{"horizontal_flip": false, "color_jitter": 0.6, "method": "vicreg", "norm": "layernorm", "mlp_ratio": 2, "inner_norm": false, "widths": [48, 96, 192], "init": "orthogonal", "residual_init": "zero_last", "optimizer": "adamw", "steps": 7200, "epochs": 18.9}
Rows from block 7, named by matrix and row number. Rows with one number belong to one neuron. Each number is 500 + 25 x the weight over its row's rms, rounded and kept within 0 to 999. All counts start at 0. Numbers have three digits each. After the name is the row's rms in percent of the matrix's.
# fc1: MLP up (model.blocks.7.mlp.fc1.weight, 384x192), inputs 0-63
# fc2: MLP down (model.blocks.7.mlp.fc2.weight, 192x384, transposed), outputs 0-63
fc1.173 108:465488511468512497556495522522463518492501519480470467515528478497481504517552480485524450464492486511523470460526498505566484510447540479465489480494519490487480499529492487479491508484514512
fc1.174 120:501501511480529505479498467452480491529552517540478486469500504494469496500508534516505500531468531512512528506471470524490514476475485489507509446501473490504499499469498519506515459499536485
fc1.175 130:551502466530487496479502472461514542528480459480517489493431503505556532477518481487506505551492497492518525479534549509485535522533509504501499486465483498495516474523492480487511496501498539
fc1.176 095:523509482494490513495520517516504498485486532501520507464523520494485531491509519454508531532549529478477556490519535479530465514530484508503499449539466475543526514544526442458545499486540533
fc1.177 055:502473546530509490520514517502514514524472525496464482566492491501475527478462469519504493501491497448508490479527508458465478478504506497521518507541482491472526515533518450490524546519466518
fc1.178 133:496487504468498467517584480494487482486516498516490532488500497508532471488535463482557501478532505534495495509517487445520490525483526463491488509472511472507517468506519495533469543490508506
fc1.179 103:496504523489470490547512500542501476483482531528508485541500486492532504516495506498475448534517493481484516452484527444502494513497496504468525537465501508476513515528503528495517514527525493
fc1.180 078:462511460514503526501486529531476524506510490517504474505495485494493497470475476499531507516482523451493527520479538499446557528511510525524527495534493485525512499542470516464538466478512518
fc1.181 100:461495508473474482473467489550518546525523528556504484480449504441489500470498492506496482536527506484480510488522472478519484495483488489512473447548488492545498518520516532469522505529541508
fc1.182 053:521537493532480516462557474522516500517496492510494542494491481475498504465556482501467522500525503491494533470512513501499497449509509518490544481514507537515467513534468473509449527478483501
fc1.183 059:531490496484510528476503507508537531427471506553487538498466524545497554448472507504488516478560555532544517497475499519480532505499512474494511479504501514512501503547475488525486437508494487
fc1.184 100:509526494493496482543528473486511542492513471472483481474474525449496489457543520489495518520532508534486505509475509514479511493509483523492460484504495498528523519485518495486424499501494518
fc1.185 102:471483487518512519518490537514511509456458474427507527546505485495568526521459475454512507494495489503490507480507522467499481549510537517481530518520484502423493497566498519524520503483478489
fc1.186 126:500470520469502474499516547490496475494529524513507520486567493552489486493503504477518482516540483506496491484488469502501438500504483490462544489490497498469523507511549493485458536491526501
fc1.187 047:531513523507520480479552500485490466497500505465482520515518527509484495556479474489490420467501478434472467454518502507533524499485516485496500470489525511479485512514544473494506482512465534
fc1.188 074:486458483484493558490502483470543519527498504450505512504457490492514519572484524499456516498504469447468497464482480540493530492515520500494527552503530481477522488507541503516501569517451478
fc1.189 107:527528469509500504472525466473494514544515521492475517449511547483479498483495529520454532558494535472469494489513532525485515523537505527525517456499473482527524483535545492450520506480510526
fc1.190 128:528493466536540468543505496485474470473497498493551467546501501476538508522547494483509489515486455483496473503468549442523495491496495520478529518469504531491506523531472532475505496488493528
fc1.191 099:541512471482498492485464505540523527431477485564549522497519525494518527497508514498493481477517513524509466496495496474511482462468485521505542483524485487502493531509511543505507469485504480
fc1.192 133:488486510525516490513524479449463523503512491508506504488479445513493486493542501520532536499498482548519496509506473547475512482489465499506455480476500456500497475427511482492489512486549502
fc1.193 121:499491508499458488508466512537509494494448482494550499533494517500544502489488491494483520494528475451464478505511523516509485529521474521506507560501505529489526498521487509459494526510453541
fc1.194 111:503572489466518475495525477511485471504506475439471500522447488475485481524501486492524561504529514479540476515513502528499486467503516468517458505517510499493485495515460488494465478504506489
fc1.195 106:511495513516494519492551460485510536448500484511527510458513491524492530485516462512485499493514528483462484498551510456490494485526471497504514514514505500490469485507538484559511513505472503
fc1.196 127:515511502483511534461472482505528506505491526508467516454508537508488509537512478524483516515474503523526498523527494543562488500465492508512484466514546507515485497495480493488526487488470470
fc1.197 051:542476523505544478528499550492473537471544476470508513466434506484481502446510451495468484532531514505500493465511455529506508506457446488465498508476516529500468511486463474475493487505460482
fc1.198 104:483474480512461510488519488511561554455432484517528521481521543484505512479449475488460491466503502509534500547476485470497482515491497508479513500517485457485466522516509524523493467510481494
fc1.199 119:499583493503536493518486522493450498437498492456498533508434478473467522526450451508529547492522499511503512510502519524489525498490520503504475482533509515544499531510474461486506478520488525
fc1.200 074:473488539501464496505542517541511438480527523542526515508534518494490468505521537517501498498547503478482477436513487488491467532508502484496482547483508529451506515522508525498473515503531460
fc1.201 045:494498512465539496473488505494487453486505499496516493473476473502474525454569474530487476495521481539524535473490520512497504514506509527483513523486494522468465518507502462492525477496507473
fc1.202 082:499476547489517508482438515539503503486481480469513503500502524527533498522560490484556482485524488554515477514496509473527493516506530525509498499499504500533475477483492476489561470512500514
fc1.203 100:506477462487509519457542470443508537503482500455525545496521502510495524524497504518504523537490503510484461500513484476509507466523524471519529528553484472481488483533500486532420539515494505
fc1.204 100:543472530510536489534475523518506494436455460465541514538488482515532529502521494475548480484532494537540462517496510514486513520524491492503501559463494523449459492479476503548493451503526464
fc1.205 105:528462478499529529488430486480523472520489479503487512520529526510518510533503505509528480524474521519524490549473517532479475462544462540513517463488535521481510483457506505510559420488461516
fc1.206 074:542486485495479480541544520480515509524479488494457508506457480534513492439501488507476515479469515480463455497535509483476520503498477448519520539514513477509471507538562481528455553481476495
fc1.207 100:448507500485492424510483520561488485527546491497506519498469480480485490475518462528524477503487470480473490503469491477487480506495504536504483480507552524520445525492476528502454486503500524
fc1.208 045:480536506502521494485498488459466485523510438471495501466470478462476519462480530443492481523498484476489522472472491505465511507480523554489529496518508476471507522493498491515483520494454518
fc1.209 086:497467484479519501507497498471502463514492539522530465496559502498497471522513505521493482473455507507485525515485468522506528510520488487510525505497543543512521493467503517509507475498434511
fc1.210 115:522513504526469503504446535500519505507483508522518455530480494511450505505520541524484497484508503522509484477470492508451515489548500527511473538534537533504476503514487502511512507479485526
fc1.211 086:487512492479570465498535506449483492557523509486496457494471496487519462446457511496507467521493472485501472531484519510497534520516469517506481504467498481533559481449535519534476472506495496
fc1.212 045:541478506476482501476513490472530503535509502499509527484512503472503514526517489523438480483483537480416509450466488477477499506523521505449515501478463465587490489518449493505476534488511463
fc1.213 057:446535450501512483465528476504544538502520465501485456478536521491511467510534459502508500528560511531498513531479469527474506495489527529477489476522459483480485508460496530486486479468513481
fc1.214 120:517504509489520481528441497496485510422513473471514496515508541478493534475582499485520475442460473534510482508501491487537509554488528494499465505482501520502448489495494503466528480504503506
fc1.215 094:474453524464480521496481430522513491475523518534508456475517504493517462461530486500511449456462515512503567520489471520512499535506481498503485465457472497476463496465479530503497523497505473
fc1.216 069:551531486538483481487512543498471479470460484528485491509471498470482521459447509478476568520472474494549566501439500500474483528474483477486508485488475506509501538537481472467486509500536492
fc1.217 124:523499433532478472524501500493528526515489488457459501520480505528510506463521458514474511482469504523498477518493513483504489505529472500507489508491503489516425508545506477490472482497507484
fc1.218 101:465435501473507509533473536491498524512505512520448463514466478436482516552493496467480482469488499521495550458530489516536517483474517442520502503545488504456513499501533496482441517488484514
fc1.219 093:479550467481510502464499481536490494502526493483429496490503497512483462532488539521483554531483536476531550471538495522518526524498512495498485533508498526463502485534478507472515493520522494
fc1.220 129:452508526488501526479502514519518515478526511488522482500510507513502497492468490478531480533503517482501531498514497487513502529490520506479506485511462516505526476484473521463531525514565487
fc1.221 073:497460494503496493535517502495488474464525529524485508534527480549490445541497493523520540480524519482478463501514466486519505514515480448529471516520520483468526446483546530505515534468496501
fc1.222 132:469521496497520537467474476506521499501534482500531491489545541485532483469492538451536493499491494525546559499452496514487514492509497561467519464497485511539516503471476534474484456469521470
fc1.223 098:493512509502525469503518500489462507474522500489530499478447481503494471534497503514498452512447441451463467530530485467471498496485522515557517484481499502505478488498509494503491483529519493
fc1.224 074:509473526524529513511512520443487455512513494481481486501487511490505505504555486477505491471491458508507453500504530520541506547506474473496457489462487475525498453464486492485512491507495517
fc1.225 090:532499538485491508485538505535503471472449495551519524512514480528522486480506473499522456493515512529506512497488507483466482476501483456472544512498471503550493485483482501479466511489529515
fc1.226 101:486535465533522513452554494469432475475458465448496509490479489513507483481470523495502511544503498490516502528496546554514528510523447497543515506433498539472522493512477491515487465506504453
fc1.227 100:492534489529458512501518514556503515486480512472528534493455514509504520436509489472476553484500484511524521503476484508520520486465510505520467510507454504519469508496488509513492537525543503
fc1.228 092:553481469509515480481482505494509509495483518548551494526479484513495484498464514511481525560502499484468517522485513495456526503553473510567496569497495526488535501471527506480492474520490533
fc1.229 093:476489493483536501475498491511485484476524479550549493484525537461516466495529506500509469558524510537543545525442478519481480523512539533501493500483470522486487499449449575480519467493539486
fc1.230 117:496488516475541540455498500466426515465494438509497500488502509499511520551512496491513503502532487486550480512485484523522493477456482489499524506481511511458525514470517492482484516503493476
fc1.231 122:513539488522512480472436515502523506497506480473508490481491500504517475513506519517452504504487491530486510530492540538485509536481490530548507501488481482499542495487493491462555501540501535
fc1.232 103:525485502506491484499529487512510478492472478452505552526499489527516477496449505491471461479549522492483494457501523465454526513536508518496515534455495505485516492545533491524455513498481472
fc1.233 065:525500517480534519506503493511458486466543490517565491496540510528538481489505506480510463547494476528489552509488488523506493486498479546496514515489489524496545511475428521496488471488515509
fc1.234 074:433495512489489512464527467497522490528552484453503488505535533484516506510531486473499483472520531488474567515520493494515481467524502526471529469528498489514468529541508533485479486465527496
fc1.235 108:522525498485481528475491516478578494555510508459504544503538524499498505504498505486461517488469508494432499512518528453521469482467528495478504517511483452520463551518518467538496514499491539
fc1.236 069:524480515477486498489522468491481509472483507520523497502549496542538530475536482510482497477507516564516497479499489480556513494508493498503503515484474482524485491438454507504501452470522525
fc1.237 076:513446505512521485509510462500480494436469496515532497441482544515486552481521494491497487478511541603487518463478478487529536489510499482494501529499507513499471469488475486494454459492496521
fc1.238 110:506513508535531519498484527455481508445474475449489502523480484535501504566493459492531481484516462539549448538534501481516485497484505512508512522493506536456480509450481505544480449522498465
fc1.239 107:512538498496507512473487528493488520481508483469481496508492504511528514544541532482481451507468477447493503485545522490565473503456509507477525494519459489478514517538491484461471530518491512
fc1.240 112:483479486504491464501518483511509498491525479530478453485510507476497457463549503480457518516520504524523519470486469511482479556533507494535482508513503512471508509507523554476455463476505454
fc1.241 095:496511472542488451534535531507445491443482501579498508513487451520513500455508470512487479545540499513558487492459493503486535489487496487512484497489504510495534482495487513460486486511509505
fc1.242 135:500536482573496457522566506456490488468533504501538478487491514523503481492516432504533461494518500471507491493497497529491506509503462526453514476458520458525476499486470480499498478522536442
fc1.243 110:504478491478527471529492466515535522450507522508520500463471482499485498483564458535481478514484489514446471508489491478521494529450502469508500496500507511490485477500482494473515509540487476
fc1.244 102:506495495465478517456515469536513523498490501532540503450495517523533488448490503507512517530494540527494476571532516528528478517490470514536485483487479499530493474446480513505509511526500502
fc1.245 109:507511508499490510525491558469496510504461507519533499516488510496498531547500529504498558486548495504490475485485496486470460482494543482473511536543503525494560499530520489456500491481495504
fc1.246 112:518501494529498486479527508451474522477460520494495534465486476509484551543519495521452512519502459516507460458537481465510503522485505489494493521518493467477484493533528430515515551533485479
fc1.247 066:558474496528478516500503529523441502473519491501499488510453470526522558506521463500497454512537511532530467521530528549502484518509458502522473483467480541485486473495490495468539487477511526
fc1.248 105:468499482438522528521463483490495485555558492468454428549490512506459433551514520498505500503524500469552465472457453526533513482536510515492490509541521498451546478458537523490481491489482492
fc1.249 128:554494523507487544491475498518539497472447506470531503510517503503519540498498528478481496509536528526488468489509511476486476496518561505489522554536434515475500503532502550480504498470522512
fc1.250 085:497462542499546477484495502546494457463507523518523510482535547515462499489513469511500484450497510490478490480511485471512502509483486489517496483534518501522474515518493478539520545524477488
fc1.251 130:483521481563501494507527494467457509490493496499564492483527500498520486483527511485492522480524489516505545478482525539486519495519478498486484510470487476543481534547480458476505504488515514
fc1.252 115:463497461484526499527516487503495471464506480463534505541501447495519498525505479463496510490447438498518512515493484475486528532518494504515509532491497489461490519499520515494513512481508493
fc1.253 050:531480528513487492523526487501482479530499475538494440549526508499509539525453505500507497520523496504506529507479517523500514500476470481483533506455516478525474493497489518524520476467478505
fc1.254 113:463521511483521532459473470486486484529521504537526480486545503473515461511492489495530507533512504505536548526470470502485496499490544516483492516491485513519518466457444565486516488495517464
fc1.255 113:501511521517502481513464516528486473537483484488486511523467501457508498485523510459496514496519458514508461504492505513510473528515526474513478493465482524483518492521504524475528499478492541
fc1.256 055:499533462488472481460491541555500459478505511492501489574489487534498483516519503498520528479535518545526507481486465488497571509509548511512479499515485504487453477532467522506495491480508473
fc1.257 109:522529526463497456511509493464458514468530521489479486509478476508461500505505484548491495506472476472468445502566453504527505477450513475506537469511523498500496512442489519505480510543511485
fc1.258 097:525494449522480508529499495450529509520475505471498521478466508525523548511525437494457488489530495510466446457543503468487484544521483533485494510506500504463481484545551451532523493489461528
fc1.259 049:479457542502487523488488474555534510468531502537483495472522506515536447435470477502503488494525543454496514545463479493485504515529488473459502517539545485478483492510518509526531483495522471
fc1.260 132:495499500492505449489502451507522499548535555522526467461510479484461465455490505535483460533481506509457545474480480512442548533520520510517490495478499510523500500502494547459503470528531510
fc1.261 118:502520487520501513493492536481480498476462450478496528537496508508543520520503499474507502469520464507491440533499528486541470498504494503503518505498515515486520506506485489540500533498451517
fc1.262 135:487505502506449484534520516500500487471523507516546483510483486498505521506536471495521504498578507527491489471531501447525500560461532490458476516516514536482505486507499502482506523510530494
fc1.263 131:498515487479510486528554499534503511464492513481492550506486502510506510542514462489502457490508486553523503476530502466554467500435512506446540459493485473472491488547480520524479559506497510
fc1.264 114:520503483517497510478475487472500526523506521552544480506514496484501510507530532496500526523468478465502482531464506532486500498545470551551467520514510488534493541446503499479500496497507518
fc1.265 111:513466487478531483508527453534477424505481473504505465530485506485513499454516486498503462484478444511487533517452514474476481489542497484515514517457467510501507511497475545517465495515489514
fc1.266 118:482524437520513518468537505448448515507502503438457504488491501487527509525546516475502537512473500538529508528518518493548493477484481526478502482472495464504514514479547470471464507458527509
fc1.267 066:451495490504506470534449550483469488536560545516481492556484486499520489511495491521537502517474485483554461541496482517509488503469497539500523471526495501498525490469468537488540456504485500
fc1.268 132:515446535479499485537531514501520510488519518482500513492526463499513495481522506443514482501534498520511492468498487484473434502504479474444510486499507493445513502521530457517473489440528471
fc1.269 107:534511523453483520513546503516494506490485517488484547452469470497489495496493476501459529450514509493488504500549497492510504512428493473506486490488495500498511496471503448472491540529520455
fc2.173 110:495518462485470518477509504499534504508467517459497513487495502484464484519484483522479499474504509515471498463521504448486507482514494497531504492527501471487471531538519398536460477496477499
fc2.174 118:480523504496535554468553464493486514512532518486444522491496458505444465514484494556486483498483484552504491520511469481495523430497533446539495478497521467503495490478501493548503474499520457
fc2.175 147:535501497487519480456478513469542489456502505488536505487531498508497521465507512516512519497491505488520472495506493523523510537497466494469499466485482521481473475508517488473480504522508483
fc2.176 101:474502470524504531485510500523441559468470485505479487520480537512535471536480544511493517512526532475576513528493512572502522517512492492517491487500496488497524472498517525478510466498502462
fc2.177 037:510483491507425486497549505519506526480488517501494532482479515507489490498452479498480501492517506491473504489509502466483490450511484478454507523494501477497537526536569497526463520517470504
fc2.178 130:454534493513452500515497525531492501510498527497449439517515489555528531532517500498475486483552531529550500502511483477515491469486500481455505496528477471510507488516470468494507508474532544
fc2.179 108:504497504494507490498516485478504492490472538482526471581505487502494464535487532494485485470488490460492540484507479457487498499490469495522523507530477503474507535502493500482455534506522488
fc2.180 057:444484483497486503505522488547541521507505474466493512488448510506510506493524439483471490447505544528496506514525514531488527429493478513508482513494481481518503480496527475544479502509491546
fc2.181 091:482524501530556489503489549481476477491526486462475475506513475521540441496501470489508464509534464501479448511515521534510506495525498497517523475451472508507509473493483485539542496528524504
fc2.182 035:491553525523503493542464506506461537480503520507465464513492515510468514528532542471517540544549511525543491477468489512478479494492538533502530496532531534501528518475513489450526449458541483
fc2.183 054:446508531498503467476485520522472475525499453512521460510522448496491483515543483498508474519490483490483469469499483482484479549497497487532526526474500468436514503496517484493513520498519509
fc2.184 096:478520533508511530494458515493510478482491520516495493496563509472450503545530542497458550499480471495486510447467472538522496519455488525494515472497505519509476514497493481457505485512517488
fc2.185 107:503476501504432459449506494512471482494503475510508457484507532514477515509528489477492518486502502502494502546553512435497489482539506509541500496523443496543492489498464490506486534457484471
fc2.186 148:512492486478504455446491510478505457480499502475497505489504524558471526482475479512478499470512466489448489472492512484538499494492485502486536484500477518520528461518527457494473558513488535
fc2.187 032:512472501508529538473565479493518492470502497480501518495535499500492482495483495437516470484510482489453470452491488498492513492506514463485497486476481493502514504553529490513503537515448530
fc2.188 065:495504488512508480459523506499533527518541461465494546516483503458501476545487475535488449490529496491508490464496508489487517445471486491493494533500533455485528481497543512578510485513473514
fc2.189 116:443510478482489557478529516483464501531517504449504501506530505490478484565464512509485545538505491478489509475486507515488537457502489507495518499499523479483549525519558459484552529526508463
fc2.190 115:531508504525531513504453499533491465448461511524528491550497489477537528501543492456495474508500463486481509485507537489470462545521489474510513513474459543484487505504469488505531477503494536
fc2.191 098:485496506537517498524478487508491496546525478482511493520497466512492448510464495504495496475505509522507473524459497504463558464513506501565461554488489472511536498463533527501529501526545520
fc2.192 140:477520480529540518508511489474449542524536489486500492488506497502488471497530460525535493503484486533486509520505468548443527504516519500520470508442537445496482504446512492469510489498530488
fc2.193 126:497505515491528528463533466476505503513569525512463496467493482511447487485512506526512495504492502534513498506514483473508509444473531446498492455514498477496482502476505477533517477486542464
fc2.194 116:529516533509497500521487465523520498479475511535497513493452531451495514528507522530452518495498544501485453503463499488502522544453521505523451512499518493527467493503474550529483461504461505
fc2.195 094:478531496523542476521438526514469538499520477521476462539508500477523487474538500466519455504487503506512508451509506545538491530479520509506518491513482523485516482471489493457496450502541513
fc2.196 138:498484492524496464527506520499486468519487510506518478555492468493483458480474479499499490491508521468482486484464518455430495497530494532512502538475482542507518513516518514515483501509497511
fc2.197 046:527491501514485499498504497467504526459494512496552526524492507487509507472462506418519501509513480468495474504503487481520522514504538476481508471484459539520491473503506526522466524508503495
fc2.198 101:526499486502514469480476517477472481511521502525495501475481484468486466485527473480557461506481483512482516510523504457498477541509551504490508526482476508471493470504511487508527519500548514
fc2.199 119:499525448523507500486494477478505566551490459462496481498434505472480525472481494521519517511497533537524490515495552514502549493514514509517474512487493472536503465484480468495497522505490541
fc2.200 078:503511453521515490495515519473495540522518503478528497485469508540508493450522509500501473541527504475549462548539539503505537468504496476506533517478474473500509486494538470520506488502529531
fc2.201 023:492491504488482491471526522515474498524501479526453505483491480487485481515572484528502484490521545492463511481495503530472488487476476493494516526490498464498542519486531464501474468504505535
fc2.202 080:442490445532465535486527539484485552512519505497493491521468494526481533497509508513509495546479490466506516482491468495484497494491472482506518482527481481486521514515528491489491487463511556
fc2.203 100:489471480469489503479484490489570500542524544501512507497521491525520502489495478479537453521470501486493535505497428501520476479491522502469515443529502478480485484529458517473483522485517531
fc2.204 096:491534520518512500491516525502444423443492523467474486506517513489512485512524468517498494467464491510458496497529508493501482453506535542516531458507501471542452467490481526489533522516525480
fc2.205 102:507484495536532514469452508483527526499482510489469491498483514528469496511447491506478487514502491520510467529500507496458507484502520500522505497488489542499490497503457466539507482541483516
fc2.206 057:483535511517555503498439509520514516498542490511456476533540508510519469521475473464526459500482478521521513495470490531534508476506505530516515471502485492507504503481472472479544416481512461
fc2.207 095:513499508445467523534526486527534462494483533554496519476477493474536491468528519466446491497479518491453480471503489514512509532455487451528492539530471487514456472491489508536508552520507515
fc2.208 033:448516463474493477529504504533480474538525508495470488527459475478498467520525490510497497497497519492467511489538532477528492464505454506533496533527460498526527491497522522485464526519505518
fc2.209 066:490485507469552512467485533505505474498504504479462475504502510515443504531506512482479505449506485530508498476457474502501539436492516504498534489481526530520511498463514449536473475542456471
fc2.210 115:476515494504498501477487505494489496497502506459473506492481504487501563551505492481478518529478487541516470491527520495526486497485540427473497527510502510483448473551467487518509534480509508
fc2.211 080:510488497481522481487446527562520512472491516482509520532541493535521505511517490494504502429526468512505514537533485520536493488438498494465514467501506493524479482504447481486512514489484532
fc2.212 023:483532502464517499496481528523488512555519544522476452464489474479555477516506537461486454535534512516547484473497506545489497488507503479517474503521500494509500467499490518505531500484484501
fc2.213 038:453531489499536457542501499484477468516511483503488445513511508532500458536537485464555521490493515511461511499502489504492473452509521518548513502517480496540492503487491514482487522524524498
fc2.214 119:500500492512465516508514509460486539494529473462475518511525535488522531505506520484513516521450505448513543467522510520534487483502510512510504510485471441477490524530539524461469520483521507
fc2.215 092:506495440504484465536446504518534534511514504548512506520495494512497521450505495484501503509466495518518495478480482496521486543512537489517485564538508509507504471543479510537508500491498534
fc2.216 063:478541428529484480520504486516468532506538526499484454487472541523475497480520503523489503486499512498496542498464488508513518471501495503486498489532498460533533505488510470499468478507524531
fc2.217 121:503515541480536501533464526518487462506498495564464478507513499471477455508526549515494525454495546538511517474472474488523503462457520480512483525557507510540516516470495499506463491499513470
fc2.218 110:532527449471481515510472519542463458498472505555506526500505495502491449503464525508466524471513523512506537493480506494466492502484466515516482494494462507527541481474514472541481499540486501
fc2.219 088:511505503522524544535467501495472499458443493511500483533513515472525535538532458496482503482482481501494484519526539485462480511490491526518504529488510493502506516455475518501513472505467505
fc2.220 144:505520489557543460486462525514502518506529482532492493525520529482501447482474491500531518525502497511557502528496516512519540476485523505481470484465535529531540475472480548509535455495497477
fc2.221 064:496476530471467522448505519468531445485486526514497510493543461504449478464472490493498512481494468492517494466493482496479498493469500482474544480474511513504483512520509466526491530511480465
fc2.222 134:474560507517501462546428503531475515530528499496512460531511506471503476499489521482527513503495523505528536512470514505499498522479535573487454519515501521520534485468468541515533489502539503
fc2.223 101:503479459472472522509544503506514486528472518524459498481465463491527463492503510442501472469486542500441465500546488508506509497502488482543502532515495509499477456495499498541483556480508505
fc2.224 072:495483481479467453520523492542515512481513510537489537473508495503466537466502471520484482526500537464469532457486453501555473547450470530493518474510519466494507531496531483506445450486505510
fc2.225 092:423492494497477544477536492517489554543517480496458508479488465486495477438488486495471494495475504490445471497496492512528512519497517501518490514515482485507530512547510515479521503462544566
fc2.226 100:502483510470510495503498501505500549464479522436500522517515474511484481507535513527468474444519520490518498502536474500525478524457472515489508472527521479433490515507522470491468474489516469
fc2.227 094:501504493508496520467505493543517482462458471443465481490479549547503542532516496500483506492500486488453473520511507495535531492466499519551496470475486486522504470502464476486482513523473540
fc2.228 089:471526493540443520463525511471492492490498492480496534501506475516491493497500481486517523524505501501507461524520506446490512456504503503512478480511490505507480470512490443557508486493547473
fc2.229 077:485532496491559484558402493530521478502529500508477484509542540499500461524475476477510503522485492531500541498477517490524490476500531534529495487507501501510516501485475502498540444511510480
fc2.230 125:509494482518510490533539487546482483521495504502518492531519495485484450502489490516502486516509499504474518493438524497430517489530473524532480541486485495514505514499532495550483510509537512
fc2.231 125:486520498493521508493525505518482479511473474462491512491515497466511487488530457495480477505479529516504469482525487523550484495487522521513517479500529472501439501510511506527480491508466491
fc2.232 105:471512503484532548489532502471479473496485493499479517476522479490511539518525476512463531488499462514518494512506500516521488457506475463515517462474558479513505501495479440483492512495475492
fc2.233 059:493520492513538491546421502515504493535508517525469469542532484494502485533478530507493480524454500512527553495493507486470510459507524512516488521547563515502500492485453526508559481489512517
fc2.234 063:527539511494528486499504513510519504514510570496460443475476477488494534548502463490492504525488485537507517485501495490476435454466498513498496458556481478525499499466458486470474473481535510
fc2.235 099:520511510491478494512526495485482453519465492485463507428501493488482497465531485514490504505513503521450499490496517512510479513498462532510496436469497475483519496497499464480473538483469521
fc2.236 053:429511464492452472513521489537490516556527486474472494479443499471512491495506464518517488529522533526456508455520524533504522479502452498495481520495460455481548495519535498479462513498491536
fc2.237 075:491475528482467516533512513497483542543528500510494515496513503453505493466497506490501490536544535465474479425534514541485492529498476459493475503457502458451515518513540490479441505473500513
fc2.238 117:456520499538480570469556512533456506450484517451462465525483486481494486545482503500480507533488479483473503469489519531516501452503508535495525483527484498515484500544518520516501502508564498
fc2.239 121:483496533488519481508471517512515475510486496477484509517474489485463485491507453513460479538501454538457453476517516498502503478488510506512503532479519525484466525526474450504532477524505500
fc2.240 116:506463454488481527476517504478527502502500491466488487488503478514496515478497510498493461523471499495531558490494538508456549478511509471480556510478469481479480477506495476544522517513526500
fc2.241 100:528469428500475491553537499504487509510479515545466473531464501531475504481559504523470541501482522547532497492482485468490482487512507494536499510535511534498510512467502509486480502497489545
fc2.242 133:549497463454497500503491513526500477511441513555508532481487504518495478494466549464491538453530549505505519513496460500465493493512500450541483525536481526541513479487504526516472542501469538
fc2.243 111:482479498472543499507496499501535498507509537526471490511484496505508503471486454474499453483487479533513480521506443498549494520480550517506524452532516527500466521472467532488498476480506498
fc2.244 103:510497487514525498545477506481498487449491489418497469536475500518513526537498500490511480486522494493464465452490518493531503529501535456485521525502458512467517471536466518514482523515515506
fc2.245 119:477487438529473486483490510501505534473480503528494455529466486525503539515563539473494528515512506515517501473480489447499501490517529459496519521549502543490529496530491494488496483492499524
fc2.246 113:517459529512455492531469503506571496533487495457502494494487524516492511480493538499523531492472519485501562536472471539486535484525509491490491519543509529498442476503451499485506506481538530
fc2.247 051:458518529474502539485460520492494469558502505540482503497475474492501501525463502499508457531492498490501550500461516514500467438492499487497525527530489495521509509460479520489478527553476547
fc2.248 096:522517511486492511448531494487496495482545470492473521485481498473497485507447455491547484542487504459499536523512500488503491498518486509498540484477455464468489520507525519465511457502527474
fc2.249 132:514534523524443453494496534525533506465491523486497499506473481505554528525504470466471478495543518499517494475526473485528503463492517502514518497549464482502479497519488522466507473475504526
fc2.250 086:506524524499542508468506527451462481480503549495472486517504472477483480505495512494483498497506523502508496487491492496497483478435517530477505464475491495517527507465527554479498482482503459
fc2.251 122:476504446537519523497469534500488528517480517526492481545523487516504467495463511468515501514486477504517551502447501512459512545519487464499484502507467490482517482480507486486529498507516518
fc2.252 113:487509480513553498498453519490493469489528494469520469536517488458516524553567475490507498507448430496465506485514519517477480552505506509519531517477518532468470550495507490452544479492488529
fc2.253 031:535461475534475522529447508525505509498492525553485456510517510506518511514526495498503479522498532521540506419508521507476475519540490458497516546520483557485511510460500459510527501513528520
fc2.254 111:461542505500522526545403501514530495508515486470475492520542517473516472546482505484513492523496486510479509478481518531522511490477528534504482491495481506497529490499471485505535459484514496
fc2.255 105:506485552524504566502480478511499504491454488496497481514483490466524522498569515498482535478490497495508513493514500530502500521511504447480479530513505492475458502491466469471533491481515488
fc2.256 045:508526509496484502488495532495474521538472500542510494528484516482522484482488522475490463460532523472523524478530522482491523501485501462528518524496507497509531504476551494534502500485499528
fc2.257 118:449477514519539514520510498496482507489505472416477470558498488500490474520485526473536519509512519467455502480504544497485517516498482490524498502477517501462532524528510522483501497468531520
fc2.258 100:560498465462455469508519501526486518509484525495519546480501495491462533522504535506451558457506516466469498469488523414503494502468495484490489515534527478481521511561513483517488562493486525
fc2.259 038:510563474489491504519522472485482485524470461493498483486507508480530506489469467495508515525495532551480505514525544510542457512496464510496508519478503526519573517445498508497479478510459501
fc2.260 136:491491483506542501491545475565479545475499512471446520506502516502479502542526457543497483504487499529458471492515480512497514441473549492495499517502566462523450526497492505512472515528553495
fc2.261 129:514511480501569552483559469547464518481512530491456508529497500505448476534552490565494476486497457545496477500488480507509526450483523457521485501491545456506494532472505486538481479517538476
fc2.262 154:489514503494489464512529478520517437478558561517517471503497480520496445478515490494521492485527510507502494467489471448515522515464545500449485479476536516512524472545501476558529530495510455
fc2.263 143:430519492520522524488506506433450487489493496459505518551509501506504486518509469499486495509471478503473476520508498432492514507502493520538481507485444484463504491501518474536482494484509462
fc2.264 116:470505483498501522502519486496490502511484488511508505481518488494543528498521464504488497512476482510494526505546480556505495521490482477503480506482573478514493504483481479476481540520484490
fc2.265 107:542475482512513514537474484475504506495499520530524460509486524483500513514565527502473479499477498496504534459485522483463490442513502472514531511526521537519472534458511462492536492503509526
fc2.266 124:515464535506502498500475507503544515470502474489503555475528507464528527455489477476463487524513524516474485476506506528509491540505508527508501541507514466484490532523506500489540426490479473
fc2.267 054:537499487486479487538489445520497492499481451462524533521508506497454512543488515547504554445483495500446531519508532469491517510507487487555484532494501496525467485513466485539490521507510501
fc2.268 143:515448537469488512526517524515516496492535524501523516495532451494506486473535568486516484501515506504483499504499471516471452480512474479474528497502524521456506557488537504490535481450541466
fc2.269 106:511538497502550481473501519473453508476502528486526481516491463502505508534551474495463453464509453522512475473487511476495477468470493464509513489508465489504468516511511465532495487526518480